Rows from block 3 of a small self-supervised image encoder, named by matrix and row number. Rows with one number within an expert belong to one neuron, the router's apart. Each number is 500 + 40 x the weight over its row's rms, rounded and kept within 0 to 999. All counts start at 0. Numbers have three digits each.
Before each expert's rows are labels from the 100 images, of 14848, where the router gives the expert most weight on average: "strongest on" is what is common among them. Only what is clearly more common there than usual is listed. The data: scattered letters and digits in many colours.
# router: router (model.blocks.3.mlp.router.weight, 8x192, trained with AdamW), inputs 128-191
# up: expert up (model.blocks.3.mlp.up, 8x192x192), inputs 128-191
# down: expert down (model.blocks.3.mlp.down, 8x192x192, transposed), outputs 128-191

# expert 6
strongest on: green; orange; red; count: six
router.6:478545479545516501532535483523434543596498502443609533456523423539527458504498518468521533450489454524540532468533460560568468501512503554453516469482494498496550490522467490512498537579501457
up.0:431473624522532474540511432454482466521486497525480450500489475459537485520536503418487489482421512619508548472508419488500470521539506461565594522439487537499496440452498523499533489432569476
down.0:500518484495468606548440499503520522511522500519491443490519554561457539488405496557533523504508527463405458514423527458497473533460470565430430476415498444499434542443419506493481526515484514
up.1:468468494498444451473476490506458479486517508451575478485511495493497541531483487504444477494496535557541402494475522478454489513492516488512540559508551501510538524503528506542473488474464462
down.1:538516494588521529498526578515588500546501497573463598518505505497480473521473472532440533498459467513504539590579486476501511458463442446527535524539550529521498465475542452491516481446499513
up.2:542550445494532498456564506458481481489527481451520495481496500484510488405562503499493568528486456502496473537541490464510553438549441480529486475553536531500530521556454547542450484479522451
down.2:473481458506516508499463420517490555470544479486506519516490568456541510566468545431460507498456521474459513518458500451565548484494494445469517472529492486527440475482437502478459392559447579
up.3:531416553438514555577588576529457516448475491433520501467558489502459554534494495495542517575426529512498520599464521565453457522531445490488524508510498536460565505506456477529512405463464487
down.3:498462536495480484489484517515508527567545531546486466506548517562491542495465515469525461470392476506477528526456467415483541533576469471453486500437500448465423455486499499465449462467546523
up.4:502506493485507521524474502544582487501520530499527430448610509470524538459467464508438514399487493508505582456464521550496452487437466485514538503581450455506471500461417526463501473469554447
down.4:482520492432483500465496483516466494500520547477481407516433569548477559537490466587538475570489486503513475496536514494503544494491526520527465488435491567507444449455605535540531460486428455
up.5:545503569436543542456497494420497527524487478473452465529536515544487471474577454539501473483448482574416560533495588492487527537490485452487435456540478408517515525539538486471472505473461536
down.5:505481387505495498568494453598460446522540507464512553504497519472484480557483603518528534549567517429532469473603451456504577505565520554476537493466531439513616497529553467486467526492522455
up.6:594545489547476505426607567487485473498541519501482538487440520532509505490550436573524476512456417479545488474462476442489478422483473472527449587520582518452475508490432538489589561515437499
down.6:446480440487437561459487515504452452503479536500548425518534532529478452524548534487492484507595541491515543463533539565524460524614513490451535433484504440531579534499452475522463489480516463
up.7:553486515461507563494467549497565510520509525498558490452466462487531448576525492558453505496442516547471490494565535491479505506514530455497529549495536508551508531502469460594523599530465512
down.7:483505493578482515470527497494481496517412501444550473520552539520470533472466499535515511510520544502537522498516520475456533490460449574519526395495545570448529547528455549550500502512565440
up.8:566446487479482427455491503493544493521537537481478501522546551529552445444535523505503502463537467401476419479417490544476498506460502494470492516536582539551536527436517483451503535558480488
down.8:472471550501476518481479444543544428481551529562405464506480538518487548437499512522466503516470570480459532525539520569522553543512478464540553556473427466482488461437463435502519506577425534
up.9:496507493455533483466456488538507522565568483493602449468502480497518494562396472584493517504417476481519556434472475504542504560482495514444561521505544587485473572545491487455509440515453438
down.9:475447501558420559565491515502633473527437450530480499467531469509505527505406459486503479497478456480460510496459468497529500486530511471489573487466559450516511522501507482504492457504533453
up.10:524505503517483490443497515439492548535554479507455534534542554503519527523510464496464542481478503440409423502611449604479513479518496485450497466546547526449438493520526482536485518521517495
down.10:540527428537488505411477457518442469552541516454430460456489526505500462477484522437490526504495540488526557478546517397507580501422524565488479538462513458543453521498516494519475519506485534
up.11:520514535469518537541481521448517426495483496487648516439561456472467440537482484480451514450508501446461473526528550479512513501483559406494531448537448551542512526480475421499472583539473530
down.11:522469506510531484547528491463487550551517509549607549494510485441542527498503533535595561534510500469479514467464460473503550517564472501512495451494482496501548473540490490482536476549722466
up.12:501481513491493454492482445475542573513539493479435516560496497473469555495496493501521485514520461505515616534524518354466469463497508518506581537496512425538456470524497495520533511494476576
down.12:548505546469565539498483517504512430518456498488492440477520556460471484485490477510443480533466500480447449505550466403476573576602517551443445564505449478510532475416556477487480515517513505
up.13:475562456441493512494512585448513527483483547474527506550472512513565539544500393410422508496472478514517452488537492474498571474473447518507407539554462546535438500491483574497547521430432512
down.13:509473453565466487517509462521545499526461505465437491445509530519451515522492510511515479556537438491492540489525537510443481517452542500438519476515549557522460519443494480468474501523465472
up.14:477493572458472514467485465472564526493537383435504488491544528461502512558542529540496528524539479508483490543430543493539533450528462551465566559503450503553458506526555460522513440425479493
down.14:498429621499472521483536453521528481415513447475420530533519550484516534506470501438603481486574509419528496500477515522504522501514472513501586559434495423507501493506531469441470539451448529
up.15:541480546544501516455540584444519527477469492525541455450510523469516426521483516478497544514467504505491500491494482607501464515499514494457455461506480571500562546462459500493513558485494447
down.15:523484458459470546487519530502510493504443479477553481576483579482519474464482481520534405521536508497440477469490524438455515526482574562545530536583464414488524471496524478496485517449465554
up.16:585416634479534515430457530590476417476477492491454485496440451598480470451480524430507525508509500453544490505488483474544511525489458457439520530557457483533541499475544518486475550464547459
down.16:445538574515470468526511523493509461532533518541459474475522543451467522488450537489488509526529532463462504474376460407485517513527506576530518484509470452436518530510487462508499501527430472
up.17:514537449560487473525561496444480563518566553494492503473494522503545521526568485534411519485490486534523561488427457474492479531528482526533476492503439474525447473477531465475581398480499518
down.17:537434466473455502468419513455526527479474576446526530467498429489535473515563468446540401549574548465474416528495449452553533476579521636464434574535499530524537524416519533454480492517495540
up.18:517485525488484513462507500473563548516505513485479454492454503496478501557419462577518501558459468496485530523525526525535439468456497489490535579466539449554419490555486508535468526584424511
down.18:558521605475488468460523565477480458583527531461540478471487446458587470460511511504505502534533499449455520551422510597464498493518504511480496493481491523490533508404509507434525560508483422
up.19:537504506469499485500550531474530543437463542544514481461481513462479496541508492525611485562519490499579447420540420490482514540428584466498538461486516441465527491523479515496533601558471570
down.19:471519558501554509471524582430498479521456477550486519438474534538401466544539524458434494411506479496473578546466566502518498492541484544489491502451491473469491535511483499485507431514519472
up.20:498469491474520493495533543546514488462437494463509518511587515526499479435444429477475519462536406499492418527531466513508508551483520481486444469516550613488476529526468521512520521530517545
down.20:534475486531524462597534448503518504525583496495523521498396484554504533565531520505494558539510462532520505501455550475553592490498498452495487511499487527527503553501437496424460474500472468
up.21:473489573463462460503475559445507546495479510511437435428556514545518500494546535511541464497509537520509488493512519554566483486586446524534554430418508480499521492463532522546533482541467465
down.21:542491489517519501532514417543467486560542464541565498515456516534453526504433466532347548487449462522432509473500501443458524428534540552493500491551443455404512449441528459515562550546526536
up.22:474595513496465537474429435493453468518494455454470497548543442517480548491518542515494455547515504464562568565475447536512512525546531509525525493471509518468515532492532456507503509467545478
down.22:498502505480551535497494506455491446501496506487495469513498442560529486494508507490547427525502500440498512503549497462531531521387459454522504595489495538492481444483529470563534558461439513

# expert 4
strongest on: count: one
router.4:502563495555587587430544477510429454527489507582529494507550440504461477450510484500482416495466569479501495549471482534530529566567507572508506462417528540559517525484502449532482550563453476
up.0:535577456472536590548505533484464537502493435519472599513494468510478482581503412497503536468477454615521468477460489487412525591501557509491423486552489443456542474426521504474512534500532530
down.0:426516527456506469457562523567461448508484500479513548463506510537514487410484486497526523496521483347506493550551487601519541471488548474510498537495457521492530504458462498494425493550448486
up.1:546484507542495523511437454520520523468436457513476502490521504490494454505561502544533491433463565466470491528474499508484506509448428421506561483527505446435526550516503610462441500495511539
down.1:468577533350511551560531461511496501512495494534508504463488441560514569560478535499498567466478490507478511488492528507526459503533467457507547474496458537487523348472493480529557563542504472
up.2:502484552508539433511482512547492520399578536467432454471578473567498511534502509581530499470489511513561584434538438458448562479488426478482532477533489491427429515455517515567471556512527503
down.2:481545442490481545466521564492470459559412512538624449499448518487513495489537476419521511469535489509466445565430503552492469473589527533525493503480495471544508510504479571461515469562455521
up.3:491471473519510463488520500497512479518478478588524501483569495474554558471496473449554487513493451501539519529483561519475457529492389451484475489526589513491532515473432482502464537469549522
down.3:477528481486527507379575462482514488467504504520520458568505499441469464456513546536528457465499482529508538550476487556518514539538509512582571531450513510563560461448484550499505500501521542
up.4:446517496445509518462485486543517501406519519521468497523518478538535495603545515486505455435518553574515444565422507549526592563495479537472463559456456550487533478461463478456545516482466451
down.4:569505484540478488551497477480494460539473501518513498512531504517505531481513479543502484518530444507508528459600565485484523534594494454520532401540484463555566493450460508502474469541469549
up.5:551482551548507529551515407463441458438530488487538529462459488475516494576538468505542545486546512560542503520594490509528520511487523533495403550543464447529558499501493499495536516492467466
down.5:457528495501534436554454521479478501475536521511522455452516529436499533440562544479511444442486539515522475524489499476496501511505472474499510454524508506508485492528558495500481490454519459
up.6:445500485480448518550550473482543523532487476467477480528405525571472533465438522504528532525519524468517554499543520444551421440492501472457549591492467410500546392528457571489512447511601456
down.6:541459553530509578547463481514547475538529526486474457477591541411532488419565478476449560560488492536548424497473505536531487434468490509495445530582531472513501574532477517529475509499460609
up.7:448551536482490551509474481521553495493477487518425491537438500537439468489472505510626516499474505552474478485475512522560511507559433466580602481463550546568504553486543496510510502485487502
down.7:493461468481466485493471532436547492491522534482532496544530488509475446477487501539501534501480488470524570540499463502485592488499454496529491516510598559538517513509444522534422516548524508
up.8:530495435527607530455503552475398539448526508484507518534502530498494587524533532451452508523511483528480455552505537430461528547447496463556422452513533539520536507481418556446489526475538586
down.8:543453508507494500584543532455405456525488536546469578473499512414547460516433497479558518442486552487537504534495430516429461507503505518476530504499464520470474514576527475575515567460444458
up.9:584559559490508537467496455454476515498446595508499503450497432461499484440428440528531541464479540521464485503495520517478499521587507512494444478454483517435487528417532552495543537555565437
down.9:484522469524526471518459546504553459551536490450555529518474555555472454438436464479531503498478535518477473529446464492457539506436509562506471526501522467479552430425480485488456511544526479
up.10:487474520473433524483534511488447494512504520574536520602473527528503474564530535495466464378482528492547457522505546535557515499541530499420481495547524496534578509532433479486624509484475430
down.10:467574540529475487505515485472532537529500424484543569431536472525485520554548538459511499533473479531479528507445490537424438398465499480452447467444533543494507469449456546547498556548468576
up.11:538503541580523460538563455430482532508521543521461481515551501503443612512523523426481556535471511511486503560438480517449547461509491529437532487504534444544528450496555544476526502517550582
down.11:478479523392484568522502507517481491513449576474474536439483512470479461500474565544438523470519497431476433572616536519524429479476474492532516465474484524477483562533523475621536486472490484
up.12:512504365465560543462477517510528494450494501523449498533455533464532543557542444549507514487509477464472579521433487514448532514531474485474531529519503562491492530500490530463440540484500507
down.12:495538523509527503496531443527445486582493506493532475495482486550522538476458551458564466519570520539464516475503570435472488506518460494515490451527455481570558420349517516531523519494476485
up.13:489531548489518498471587524485544480545502507520500412610420542521492550471532502499507491493503497507533522492544506509489506514486506509499510538534506460566470484546513467507569498431532482
down.13:485448506505493479499495486536494496503466541471440516430544505491427506539433534489458504495534564609537496503460493486520533460477565567602555510561483436452569466507484508493435476464483502
up.14:499457483422496429505507434497510458480550538479462460478522547418468486524532519524556595477475458512417565455520495513529421485420489483506580536489504539477523470507513484427432488497484539
down.14:510495513515521547507502560528524405510376510474490551532487550514508518493484531489452485506493483502446509473509535504469527495481469532509428526573513519500488514495502464464514516468543526
up.15:558473486575568509474499492393504467497476478533482465428509480479517478505540448451529494385553521516478458509597537489452505522513482469499556502512546486498451537563471481499462484462527495
down.15:466565561483433486549520442560471565537511497488458512505472461438503560437619522584481436482475520511522479529478466531614483517506496577583500489469492524539440515566494479465493542518427493
up.16:456480494517489490450428456495543519465485529534488542431483506549574527529511395448458558552528481495457509540544515499541476488567478533574508459527547507513478444537532491539480546516431482
down.16:593498475463541493554550461565478492515496507509512432531500434481468463435519457492533472454526534502541515535504433460520456537495487556518498547550440448516548557482499481471553507540552440
up.17:535566484486451504520469442497509509470435528552491489488531485584446504583395462483568426501479525550528503457442553515499517485482498469522545504493576541494547520554517565443485488453439448
down.17:494415480447500481547473528492524524510473517505533497520515598495468455398500528554569501514484508505501488500546552486492489515475456506497472534460496518477477456454562493491521521471486481
up.18:472478472483542427566506450555508470510477510504497518516479538514456528485478519526467521466526490474474488434493537521465468478486540551503489645523465488443405473487478472455457487534510553
down.18:469525485491481524488479485466515504475525483494500462545512510463502483517489527486505512445467457473530552446490544456521493559529478541494449664505448478513389501539444451506544509539466475
up.19:473522528535582547511535498533452425513510462544505514456464498591510456495517495468520446499482483425461479595474495452546507571507466503511538510534504436517488427543513463483550575515526551
down.19:482502490413525490466423493450468604462543522474510516547509502465491521477531520531518389567479494548585547450538473591518503459509497485479521545438466557484458607478507490496467424545515478
up.20:485463482493588412471469543511536511504528493614455525513471515491445534547533524523495504512472516468504525485549479499447465443506517511502523500489461456534458493472556521455470516496577502
down.20:524472445472422463488477504503533455536549480501553506510568519480422437499445453408520470612487571509486503512584509446473515448512533547475500467557533510479439517422480475552564527478481501
up.21:530470472412554471499550483546469536453428556485542478500500441497434507537527530513468495500446523434426513495518546491533458502542556540511525555485492550540484522543566528527501465563471514
down.21:503469508539520534464432556496566494522531397448427493560469468510525459471545492449528471573508484553551488492467366533493500462566480512473507548536497501458499485478471507482520400473509474
up.22:564483517487475502475510524467459468495460468482562561494492571532465525548494459474476556536480502582567555484510476427478447450537551533494504524533501377538430478552511407570444508476580476
down.22:468495553514543571543473595568500536465512483457522539587540504450498508512457506443494465486511484481521447479433540471431518483521449543517497509426458560457458522550559496441509414511437530

# expert 2
strongest on: teal; count: one
router.2:486505560456430531486522514540545537431448438563498500588480490511515531510583439494432489448472500530557479527564463499517540476472505456471504460480604517490498498554510521498495500506514458
up.0:549534518547510523475585511508555521527555468486396479547556567494497420443474404501508502549518529497550439517480486463452553527420494507529505511540534502513491511453467516481361546502519463
down.0:449425509419515557532429492440530435467509586475541495438469526491481462530498521519467510471421523529484544497554488504522446466429500447426583549392526481440509440474544581506558522474488500
up.1:478552485493564500503399492456507536489464441478524530508546505515503502486483445497506491472444557509445496529515519503481467524511561587497408489565564537531424523434514535501529569470520439
down.1:436450491488477485530572485531570475520517530531508404510508504524483491493479531571476468499484479484500501534493513510471510543442511587479500488419445471551445496458520491476429477549480448
up.2:438492490543517494503476503531552508511445422546448520491509438548480539512518509568526426539467557487489535426475535433508479507563521547498492509513498521518495553423501474490526488454506487
down.2:516448462493478565460502549552414502525512437486523519529480481515515526477431564448479480474503525456511520451550503524410481536503516489561536503598553533517495540488530540552483464507495479
up.3:585543507542464544518524456520472536530462448559529512487482442522496458433483487420473505526478464488480544422517510481474595481588433540459514550491508449505545510530497512505435479425492488
down.3:548472516509557533534499489467561465522565515522460522494526487515482547484472491498507523492546502452521520553478505506570459513565490420517495475470483469469497470443462509531481487532440535
up.4:576502457439544512545476481490461512445489465511540550517433544515489450521470489533498463532564546487490536459469459513483481570429483485496508451480525578450492432526452532510532506510489446
down.4:523501483511516424485516481502515498468539495394526546471526515462512439517522467511478487570504505499475452577495548443474506458546507452553579503605522497493495526444481515530494588484502439
up.5:443469432495553488480480438496470585439535533471505462512497504503406479488478491558455410471485498530546509472506555484520453425537547518512498462529447451496508439505457528502506459514456462
down.5:471456510459539528500504550564497568528538490476484560488500493542443566515487517480428478502484487505504447509467559505522497478490519487549519502547507494533485448512449573490610502549528503
up.6:539584445546491441466503560524392524471463572556480550547497470564485529449630545477490401501541553494503490443494525414531473498532481485544528527469565483504477519442525534508494470452438492
down.6:458474512454513477500489574526564559498518461468516537444467472509448455470484427524559522488480484479537526478496445543527523497533474461513508488470608511464499510510537527504415497502543499
up.7:512477515573495467466561462506485490507485470547468519451466547463480496445375534521436547474537455559494550531527512537457571498492435488528502504563484472475480498546481499484571474482489544
down.7:532498508447546530458488468506513531461524470510508527488533495413541536479457528456566479497512499566482506502474453488501549469462441492482429489520584540616525444466531510482527484455465586
up.8:489479429471438475541492427481446477529504517453553436444477544525516406527562463521490492507531527499453524519542572476592487555527539483475513485488519516508473478550513485449485493535533497
down.8:525484566517468464453494616450522506541506468563552471482539511475491496465425508437468539494530539467502451519576490522458503521486544425428434470508515497459526519364505541552523459450491458
up.9:478498539597492478475529455438525446570482484544483525541445487519494548500516534533464544546527559470603488461634532487535538484472510502481536533570485433526561524494515508575582505451502455
down.9:514490480487496556576539500544567449525484517463522601509531459507476556516524529446475483468501524459447499480560624490562422491465506430472498459515491517489519520531555476548434525496496497
up.10:477452605479457588505470535487508433442494539451506582499547486559521487437383504507472550507469465523531547570520533498499517476521574498492431502454488478449487493576523497438509491469524452
down.10:516435523527467468482483447510506561545559489435466557544492458475593515538577474512522480520408468513463444481497441521494496496510403567533526543533537499538449536430521513559491515506516472
up.11:467516498645520476497505498469545456466508430513495471530440530514530494496515484535450474464477538527560487457544536499496475477539524434536512493501478495488511500471458444553483542557508470
down.11:511556500449510480552535488428483538492542501472499512511466495431461521467501450480583516448469469523477478475534493514563461517503497418453515523493528507583505550461571472506537496441515532
up.12:495446454463573539537526485490506528464483463499504510490524442443512494586552525520457518493497464528445468459530442520532462419489483425486548479543485549498554489464524458577591573580524523
down.12:480430522494529501516487477494504458546539440511458491552480562535510486475534525510526447528497463460518440532476482488522473467493502530545474497552417555458473488565549507538435514552388507
up.13:426524493537481522458461506500550494510457484582470498510495421516415480453429491486496449499464526504496538508538480529475506464464507520504515594471485501479516478536476523458496622500551486
down.13:490466500463494457485489489485502438491486511466547545498440505526486466445427501546538420513531498572505549428591546487467516529567499453537541562449409527499524538471464514524400565480582460
up.14:518459450540518459505465532481461532505529449486488521487470460487499495538519428434506510455489454483457550554473561453544589448535517525515528529517477465516528489424488453456550450535553554
down.14:432425462399434497468503524531515475491528540528465520541491532529550545445588515542542487520442501550458465500470448492543460536464514480497477479511480565585478514478525453596581496463483452
up.15:456445430516469476517387506453451516494528545503484422469461491459533502469543537483483502505526456507472501514532538514549491463591468493478557546558540436547437482436496517501524497491457407
down.15:630525502453500506495453528452478540501453506527484528481440495497495515441467485462472570459555445513519500489475489556515445520531531498434478463503536498524465543465489440523444519511512434
up.16:555440445486525497482487552543472519550467529500525419471571515613488494498554514513538500563488496487504493554477464531505492502498512504512506527473513510464437534393546488494469509517484502
down.16:519529490495458525552491540480502471491500544475543366498450537553512503511506512532477520452440473506518514461504505529510558528374483532532521500515488503492577483236495486559470458487516507
up.17:510463575515480497514549448531531469494514478511487486460559478520419455487470507588547562469485539536526428453469459592573472534485464566494482480506494505512591483515576439502480500445480461
down.17:513479468478519559479533556470397519451569506429515515470492485486546525505518437511580534542470514540458461515506506449486546494482512486572557563504545537493404599452503482456486456495503565
up.18:577459429488514500543584479510546470538474575549494567528417537484538457458558459516462538489494483494535562497439430540530589504471498528530555490497557498500444508474478483540484434440442441
down.18:439493487548504553525443470494508545436588452444492463458546498474444544555476535518564456519481523496546529491577512515552441473443472481473534506473520557466517422437525543454459549554525517
up.19:457500504442532505585440446497445483527518521517449541524566535517513457467529533544468533485495475541533552436508533453543463524506484537488530447450568548493576456566435529518430531477519513
down.19:492440439497486519432480521490546440563513480536509532512474518470504560482513498476464528496447478498516523532548488492476510503467458532527475515421495470534502509566548471553518463476424429
up.20:530474427453517462511445462516578545462524537487548516457533491506490519417466454515463473543468450530518524514508520554535475514495508524466488473534510508541487533481425489585474528449505467
down.20:591465501463483517486514468517506428526526422626513468514498523488466540553512512500507496518452536540402528535438513563488453476436498551501531501452470507525499486460504435539589583571476547
up.21:489494483410457493475526614490545512482552588501523460487465522491516470531521515433436501491488480475465448481502533472470558510499523495480462481522555521520549545480457473571519493441489513
down.21:452526458491533446512509464497479514483542440565569554484522522534452550478463538523491504497501556454534446516575479511492469534567474533505426458443443527442485581482490450488451539533509456
up.22:507467463429500574506522472483539461528530453513502449476444490459475431500510491515508439540480482536547477505476474479559510470562516494526466475474500532436575494512456464440513490529527498
down.22:531504548542441506523546465555401454532513485440546440567485527510504515474477457467589547427540461501490413545519508514542467519500497575528509527508497515503457502505445467538495497509535503

# expert 5
strongest on: count: one
router.5:588525426453535495488441517453542475428522533411416559511507531435520524541527478427447435583578527562534530496526466530507559501565528514434494455525478456539485555532545430454522528495437496
up.0:442495486540442540508620439498477495533523423550540470499524549523449541505566558475461460520498510460531504455496474479464514522542513461505477506422510473512528545519481458494509489445436622
down.0:579536467593537493522485429441469539477502486453451455458420457483527492573498512455519519512548442542498463527492496518501477465502462493481476484481475499564513480480513535469493491520489386
up.1:462494526499516549488482422456537567477510477436493567475483532502519519519550566450418462475518534513533494549520532508452470461490536512519591502573555529498554515631515489529601435433468417
down.1:465476460428463499522426499524518550485498543468538454577514480499556467504528537538531492527540508455455577540497506543460497537427523494504569500405543495482444435576510511480439478478542487
up.2:467509466438514515484480533467518479493465522526504579559517535451498461471420513453487534485430577374531561523346519493541524531468450528519524527512534546465460546522562535484518520561512597
down.2:482551512498617500505437466488455523585587530501544427464466507542524512584543462556529498535445536567482485536529486478560467465473535521490485527513504481479503486444536507517549536455515432
up.3:550565558555561485524540528510476545455567477472442524483517479517547456498499495481539591468456543562490441467547535481528546449432503460474511440457540501505494533479536538459523462425444516
down.3:489450424424520439530556552527481483534469501444458517472500530543508512529531542453467482404456488516549487433510534538444427518468512579593567502572551522550452516524488428465539436466580548
up.4:437496438547499449471511391490478489564522539486489529491462573554497461464430541517487549477524509535504441531629439565468537448432442481495487515533568446516485503473533479493514524560470520
down.4:520465489490561395497458548430465492586453562525495519566562540478450480462486530545445538483465493477533494486636524499490491458530491473462487436510553483488472487464498559623426514546478526
up.5:469489473537529489505505546490520527502458508528485456534556481543510490528452449485573506442487493492659500457522504518496482452455522481528511514580515405471528501472517495506514457420491480
down.5:473481460503517523558538507576479493503435455542572574578527527495485422571578539326463400453469526518467468517490466529381522538548451492556481456610480486543519470441446506509509535520475498
up.6:488471576488447527603496471497538499472508511494511412519510498483506494520497496513528447553468483464466478500499518515513471435489509563436528517494534551513449470498491441506577550533500507
down.6:534492465571479436438534514528517488497489477477476487517508491549456466638462469492530505520524560449438508526534507445485475575492550597542447563469525534453451568526518588513546477576506524
up.7:505501507447450552488533485512507506473482498519491496486466479454512528480563467525493488533572481498525473550506532532497572519477543469529541525517451541467490455626528589480500499517516488
down.7:421479453469514569516530486537537487446525536456553551495547443511491515411525474453495536502516496487475422552459469469528505497512542453514474457542491492482574545495477496501590475482506450
up.8:560527450519530481506479469454479462452540505494489463447498515456531465582447487545498473588449451443513481525480447483533512504502505481434464439548511529486524480561404496429573535484498510
down.8:456504521593470450427479565526557544534467478516523434562466488448508517463474507511536494470560490437504543450508571505520438492491518466489556555513495541466483498505445482469493544485472510
up.9:491506514517531487427422522519524447466503522562463497506527456520491479491499460505497489483521548481563558503492464494520531504513578471473538459585543547542408519407552495482495531495428541
down.9:461521435492565472554544558511536508538492495484572563452448552498511525488462548429527506517500477532510476410495490489505516538532443485484426479482455476491550450465458433583472463565562471
up.10:520538554464495534501482477507461512446462442536501466485523483494462534426488489522514522475571561505488455493556517475477563514517563559530536423545492478545453519566492523495516525506517484
down.10:514430543446478568463516427472551483504446523449473619508495482501503506543540501499535493473410507463520400499449509504481474462484476487530514533526501549485408470488436541524525469557476485
up.11:456473435454472580450477515509403551483494537528581502474507429517543518487513522471452473427499451537449486538492525498476469476510619544468481496495444389542559512503456541518477485539436558
down.11:558547566503488534516516483403392444489561483478499526551502495552515374515562450453561521523506527399499533466516535488343505550488579480443488496505586559541464473486498479467551536502538518
up.12:481495526533479562439435515498500538482464496505529467440525538394545508516505493554486472554561489513523518481512488517520498443430462516445484496455515497467475460475488548442449544417474498
down.12:498495545511419515583489529537479505516465512403508441505522426493504442543505514477491493449509539491521512540453387545444559487503541491486551457492493511452508484458475581462513490508474524
up.13:461482549516543494571444477527479458581496489450539436506458631519489508518493541534544575400460447521518486491610502447483474465443497537508468504478448473536499410516464517524513545529524543
down.13:453566574507476506497505492440510452584494523469452485494520576490479485466508561489491521486482444435506512499534521455524406487429463442541495522511565453492515507487417456602493510526572566
up.14:480503522542546503525522510529506461473542526495541417526499512454548472556564494505539536493408527480480454547497470411466500452466460515489537464442471580479559521509441469531562547576481504
down.14:456422536516469449489506483518542565490509475485525539471464588524498521559475490470520410500522504489510537529499522569519478517546457479511503538587529499501497482410444470489495508496500516
up.15:483498461515499536508540460508484515435517479495456524513461568568486509472496548531404473514448474543516467526677508490504445520431502434550526492461589504582521457549490483579496531435485609
down.15:518546547551507535445522462468530491414446604493472512541487668471480546490474466513519515493513425491482500466667489453509485480477487495492479501535516488512460521502488490570528469409517613
up.16:521532519468467448442539579514573483539481506574467483478485565515463507482441472494509451523501504489457481556410522520528411469499497474545544474485502525485494547477481499460403528573488486
down.16:498404497560534494559455470520450544466487583492500506476497462486557478508480507472487541530496477547444515465536481464505538502495488542521484519504509475446433569502536474591551478460470582
up.17:539470494459554526491536541472460468530566515557496514489455536455531504481473457523477519506431536557464495451528485471500528457523441511536502480552529521554502568507513520534485555483456514
down.17:403493456514501490525483504529481474505491467464493475466507545455515508528511449381521552453492478444533538490431542500495422495514440502495549516516458543507529469441423553555480485540500452
up.18:464550555519502471506511437533491486487525511496440515472490691512500546476465556497485528441489466527535514524651496451527454441450496487501527489533557466512497463555497505611513523478548580
down.18:534525534510541508484528445537503516493506478475490539483506690489496495469499509481492516481506437526553497483653469456482489531489482499483506432497512531505507462589504482586498482441538645
up.19:503462512377479478496489488505445482502512446525526498517559471484511489492508562559556513462467522479431522531569456485545532569495520482490491463430467532508508502518537446511490464457547447
down.19:501444438540559473463520519541533550466461537481457504498535545551482519466501398438475517499529484436526494411584453503480521470529535487470453515509489501514507421508481505477429517459472554
up.20:486503515473451462489499479557519524441481501504485411511559500582511502470547531480497571504537489511536537457474523510472536520500507550470491539442531530454480517556566486484489460544509483
down.20:457487480537526483493539451515459592527526513494511443461496528529550495483526494527457509536485493521524478579474521465429436475476506478547441476593508461499492437403517491547456640487429493
up.21:445566547473535554494416497525486535488512524501521578516507477473474552525555459512531536462505517474561499494512473503533464511444474522466488525563501512487469480517536556530500455513448431
down.21:494521506494524482518433500467511546503524558527548434490457526518433473457490519443509480436594518525439502504516486557549538509468456446477531550549446465507521503509528435451474474502488519
up.22:454531508464491445520514507569477494445507554467584531547478505460512461510463594527423540421542497467553494512565506487489491519566495478452517629442469460475523501544517470522471581495488488
down.22:468556484532527576517474490464390492538497478473527460472568586514477458550528469484518526489449405453455483449434553499546506573461478555542545488490423470546544481445543550481506444540533443